python train.py --num_classes=4 --weight_standardization=true --depths=[2, 5, 2] --beta2=0.999 --learning_rate=0.0022 --beta1=0.95 --eps=1e-08 --merge_dims=true --lr_schedule="step"
Rows from block 2 of a small image classifier, named by matrix and row number. Rows with one number belong to one channel. Each number is 128 + 24 x the weight over its row's rms, rounded and kept within 0 to 255. All counts start at 0. Numbers have three digits each.
After each channel's rows are labels from the 100 images, of 14848, where the channel reaches its highest value: "strongest on" is what is common among them. Only what is clearly more common there than usual is listed. The data: rendered roads seen from a driver's seat, with toy cars, trees and houses.
# c3: 3x3 conv, stride 2 (model.blocks.2.c3.weight, 128x80x3x3, standardized in use, each kernel summed), inputs 0-79
# c1: pointwise conv, stride 2 (model.blocks.2.c1.weight, 128x80x1x1, standardized in use), inputs 0-79

c3.80:136124175083099082124185099145130111121175147124117120121131109090153156136106125085100132074119122114130131156154110109115145091123158086104133116128099120114152116154158165156139142167128103129140090099132131141141119116159131155153118154
c1.80:106115151104119082111154116159129117112106144098123119073091114091129170162089117103098136112108102102146114141109100091083146143084148108113126129133100155103145124135149160144119112162137122160129086093118139129139114151139114174164113121
strongest on: solid white line

c3.109:107088113097131143122123143104139151071121170119146131148146109121118102132101084124111153108120115083148148166127090126117138119170138129109102130150157135134139108150162133118128139117113080164116155136120149160090115123173191160145100153
c1.109:160151093111112142104100149095117134111144165100136131114157110128136129129127151149110145104160104091181101166174124123138116100178110130126103124160103132114137120099155138125117128152131080153098154119113134114142139149141202124176114113
strongest on: line: no line

c3.44:102098156124131118110112093117145119133110074146164150146125110135144118160135162149104151109116139189158132149133105115122148091114136146141086107164108104103140099145098125123102132068144164105137105153128129147117140184117094111140168132
c1.44:125135156109117087139082116133135108162133108087138168131140108130165172186115113119167150096136107171165105097132104117135166120121145163142061103115121114111136129118094118115113092097090145123134130136141113149116129122119098117100153129
strongest on: dashed white line

c3.81:125140146164091134124134162088185100111134125156080112104145109112116126158162137130122144117116111132118096109159080107126150115116141108125142116098108179119127106123106129089153122129130148138129065158138153166110125156181161107145121151
c1.81:140146131166066112086079116110160103145130127188079118104113108121128117149126122121102149101123140134149110116123088110122124125106131106135141110117107161127145090136124146097151086133121147133131122139110172151097095155190135143156123100
strongest on: solid white line

c3.69:147105116192128173107093161117103131136128125163135145146128116107091143138135100132120135123135166142119141123121106142098134154083168130088151156127087128140119121135101140157119138123157067112187093112159113134107111133134174132109108100
c1.69:152064122163117139124083153129147118100128106175118121143130116102117137162083126118108178139123139142129139120108110132097157141101130133104121109104075120106132106129114152160158143152157081119172085117133112118130127144132186119126143091
strongest on: bends left; snowy verge

c3.92:107102120179135140172152107112130120149143159145157188096145113110122088148108094114108130082115096123128127137138099124113132124118139118093130137127134111130088081092134155134134176101159121131187117100129147161113095132119155124147164121
c1.92:123099112155137138158165122125141129171171136147127184124154147133095130152142114138141152101119095167116098176130139128142155163099137160121122142128152111107127086126120170153135164116172131149185142130123130160142105154131129136154177147
strongest on: solid white line; bends right

c3.120:163123139107097087082129095113088108209147115148122128154114126155138122126152108185135112128140114140112104089127089130074126146093116127143165139154139132100144106124147114122129164130148123098129167131137113137082126118137134155161123145
c1.120:163096165094106123074125115123108157177107119153152121139131130134112088151167123140117141107138094156121127080157100134060138126097099160099169153130125127079147125107128142125138152142135107134129153131130136144109141147176138133155124106
strongest on: crossing stripes; dashed white line

c3.24:123072109089096170132135123109137122188117131142159138134089111099159109176139115135126166112137145127108130131146105125138121165088154176105125096108111115138101108100167125135104133135107175142094154113128139125121153172111138119152144161
c1.24:122111115115120150145142114075126141180113138099147163154105106098139147167176090125142119128128149120104100152129103133108110151141159123111171075076122100119078090118155175138124133156148139120129143126141110098106129147156134143147134155
strongest on: crossing stripes

c3.78:146118142128126100113114107183132144147143116159079078094129142129115143186179088187118145137138097162104110118141129130134143145091102093099120095134116104100164156112106163136124109155113129131139126114140142131126141129167110096132133157
c1.78:143114116116156121171106111172116120147148109128101089110141102149120144148129158175100151098108102133125102116156169134112141142099140127108147062123139115149171143113115160089142118138129143134166133076175146135129124115185114107139116131
strongest on: pine

c3.91:121115115160118176100117095148109140164152114128116120165157105075137145136128073156106144100116147163086121124154135141128134170079106117086131138106119132137138122110171143140120137114165071120153145134123117156105123127150137158136078134
c1.91:107131116148145159100118125147121111104132091114121099130126097053142089188126110154113151101114117138107135130157120166136145162081121114118091132157143149103151113138134106131108149137112083132162157128111133127132126113196156139113095112
strongest on: bends right; line: no line

c3.25:094114164076185159143138165115120166133087115143154125146150162104137090149108100152133153131124136101127101127146136107104129116144140122140138114146104117118141079180168118105117117149085115151142134147102089121136141129108119137161181126
c1.25:107129128114143140158149175115128121130103103090172110138152150140155110110110115129107166124129088097087111142209141084107129128125137115141143139105124132126102091153161123154118128109086097106166135112125088150101146135107120164158126118
strongest on: dashed white line

c3.36:081128127086147143132094101132137164113116139107101082144143117118149179133155112084120118116152131147121128111126176137129144132100133121095136206105117147103127153123132159143189116088119138112121145143114142124151162106149092113126097130
c1.36:108131126121100178119076113171112133125112170132133129158082128076135154123103077132108108141175135123146120147103129139189125138108117108121110151145158132127171137124141138159153136089142164128110112182123107116134141107167109133127130118
strongest on: dusk

c3.77:125126145061120149131192103163101120184147133115137117128129129149095141115139156114157143113067138139112117109170127106129129126094151112095114145111106132111134137142112133119139110130158095097153155131144122152102169113125134162168076138
c1.77:116120133087106146125139139135152102148112134140103141143099138121117121119117152144136145128084126137102155089171168125116115089074133103089089164153097076146176148135124149125146143148167094091123138122112135123089169152124152126168133124
strongest on: tree

c3.53:091130107137114154105113126110161120089104113148089126151114130166146185111109165159120126110128107153158172130114101091126130159107143095130114140108132173116095188120143108152131125147144149112138108131153140150148137149106159079090110115
c1.53:086103107161127135125103111125146135099157133129085138139150135127180155109124170153125132149142154128121168142115108137148130128132144130123098164140179166119074171140134119169117152131163166114146086160140143135141141146119136066114103112
strongest on: dusk

c3.17:104118138169095137111146137121095133102168138108134122094097154135132121138124120085130116088134131109128134116146146123101144174148138111115082130116124117086201169110128108129150113137126160161126120189094091098156138145101131115150159129
c1.17:125099155157125146113193150124138140086119094130128084111159153093146141141142127077108129105139116163125139157151128143172131190151157127106107099152141159111158124095126120145112138180125147144122137160124142163142127117116131149130162161
strongest on: snowy verge

c3.7:139146094115146145157118118161110174127138095131164139129124143156085170127070110156137121093120117126126113151141146106107139133131111074153083111113143132079165151113163130130125116138135138153109140147075139144099109160077114116128158129
c1.7:119126107083162134156080111103119175113134108103146131101147162158097170122077099134128133108127145110116089149153149134156146124170132103154121128123110127051169117120132139132110142108086128146123137138091131145123103111098107136116156125
strongest on: snowy verge

c3.116:077141133156141117089098141125141118091117128127158115132140118110140149126104110094139103116111110144111127121127146136108143163170125100101097162114129149129087147162132123118123143140133043164189134125148145131112123114179177111132150117
c1.116:084115117116130134134108110130146126121104136127154119177119099125147161141130121118107117118105123142137169130141139151117143180220104116132113123135093107153179146120086119112137114162137112124156151117177111125147093161150157110166108139
strongest on: dusk

c3.13:118129145137162131117099166145170148103173141139112100100129106154105087134168142129140144157091136147119143178120137125125121090139150110176052087123113114094104127107128139089121141110132117167116090120087141127140109147118130128138148137
c1.13:121156146151180137142134143105163173140141116108105093118105116111131096131120158109131133109100140118108116170120110118130142081121151138110084131105137078094098126127131127075128138104108110103130115082081078152140104143089136116158157126
strongest on: solid white line

c3.29:114127163133192106143151110148099107151176142133129156094112096108151111111095138121134133117120116166158134129158098126097131116116154081134112116117156140082156136113193136152114153163117127144096091114155099131147132136085146144141119112
c1.29:119115130154165143118120146183081120145106143134124165113141112126153144095136149132126113080135095113142113106157143094114115108123171094110119085094116133118182140144142109115070131152118090143076092094141107119157115128113108125131141113
strongest on: solid white line; bends right

c3.20:142144140070068125158136112145129094114142131095132157089155116164115139141140107103121133150109126142131109146147129176145142128162096140081124081169115102092134131143153123135138157125110082131120103127100168129153144143146093121131169103
c1.20:155132143075106114097123111123127103141140112140096126090155111113085158118143130121084118113124117155166140115130147138180120129186104136103112111151168119138179140126137158180105116119116134101129095101126126123139200131114139129138108146
strongest on: pine

c3.117:105106107134147119147136113150127158127153115124102130116131126132134109155167111110120171095102105115132125106125110121118164099139168123104110107139095097123139081058130095090143121106168169152138142145120201125122090149136149127153138157
c1.117:125097130113123123127136142118092156127137112171104105099101149146150106191136155114117159082074110129109121122103107099086158100124173142102109144132117107108115096097165081094123111162126158134159143145099163133105138122107137117135127122
strongest on: solid white line; bends right

c3.55:099115143142091116092084162126215118140170132127145076107138130116116101150161124136144122105076126115130141148121123120114138121095149165121134094128139140084138124120132133100125149164157125174178107151145116122131113133111108124152154139
c1.55:084126148149118143094113128097151138109146127143159123153175149153136106147099127118127155134088093126095091150170149099099088153132116163153146103114087129109120157147142112138123146171144119160164113136133161107155099162105140139158138089
strongest on: bends left; solid white line

c3.0:096130144100169130157123127137146136152125098080116164126136110111100157129166144142149120141128139172126138105104145144098134130100163124150117089106149131037104141151103126097122115165129125153143134113112100164166129127096161130116099137
c1.0:118163143080125114123132130141148119149134133089130144128141111118128164133142156114126120130083114141124111124104159167184126140114118141155098122125135114108154160143099109137140116164077113146129084166135126160168170089103089143126085179
strongest on: double yellow line; dusk

c3.113:125125143094131073123111111124124102149146081112120151128107123120152102165182153158129148084144145119119114122143110158122139124100134156129099084139097125125169119074135137116113167155161145150148154153152152147148110143142118096150185137
c1.113:120143175120130110098126137144148100152118102111113101140097097109125104181148098146094159085143130148123095112139081160120121121119154181116124053104126115129122146140103119121133128150131134121174149098135141155107127125127093181126129146
strongest on: dashed white line

c3.85:143112121138123125132123123113148153075120126180173067101154134099142113160112107100112151076142073145116114137123127101128140118149118120089155155113108115148132134109129123195136126122173100167152133120113141129099147147158163136140126121
c1.85:114135121124090092137105118140128135106125143117123114107105172105105128181093112105110154076086084109111130150121139110120144153126156097126166100075099150143106116125108116154155170131169121137163141101084146137138136130138164153140157119
strongest on: solid white line; dusk

c3.89:151149173159118114101145139112114122177159079106135121145151141122060146149087111122121105091146136116121130166106145119155122110113092152091174115134130135138142144137116132130114161154124134136178109099130094134152097157088155130130095125
c1.89:147087151154126125138135143127146139112146128116162113143114096117082092154112136092126115112087106078144141167128167091181113127149094113107151099138148132118120124145125138114117140158143111113170106086083094128125100128162166119127141084
strongest on: line: no line

c3.112:117114145129115099116116101126130145082123144139138132097132156137098119147098072206124145134116110113114143127126116103133129115124137107111096103110092111120147097105123134145136162134138148186183173134107112146182120142131137082131099152
c1.112:139120140127108118102134127117133126125140120126143148142121132176075138147109108168168152134142126155111123145156113119072124077087160147129151118136078106082100083135096143140141125098095167114154164124108140139161110127129167127134151086
strongest on: crossing stripes

c3.124:121106095114150117124116107135114120129125166130125121110123128087094169132139131161128114096111166131109138188138130120101140159108138152133113147134125102122140146132149091098138144129169125170156210102109124146118143084077158084126123119
c1.124:112106099092099116097139108099113078160113184112112108133151118098134157141090091148079120114144142117145121143163121134111157151127137173123116096133179112117152148082102096136129130152108133121149173128133116167118136126114124164104100120
strongest on: dashed white line

c3.4:129153145126163117145112132125087111114060151098137138129114098122138146142111131114140119125122128145137161158158191119106137156065137127143087134084109112082085159116116125121129099150174127139157126147107121121163112171115126111137105137
c1.4:118149144122183113120126151142082143114099097129124132123140141131131159123110146104117109148092111150160135195146194113179131121089101141146114128160158108064137129121153118130108099113131135122165118141129129113184123126131152106126113122
strongest on: double yellow line; dusk

c3.8:128120116114097156146187129082106150128161141106129132112110125153106138109106139142105133097118095126183135145147082134108122157124169141115086160120123142111145162083131136133150121153145112148127085125122121168144085169104164165099122127
c1.8:138092144122111135128148139135145150182143125129121131115131155078151151112144119161103115075086081179169114148136118163141127122140091155097161135124155143111157138130170149121126142093127128144174110098141118149134159123120172145129090138
strongest on: dusk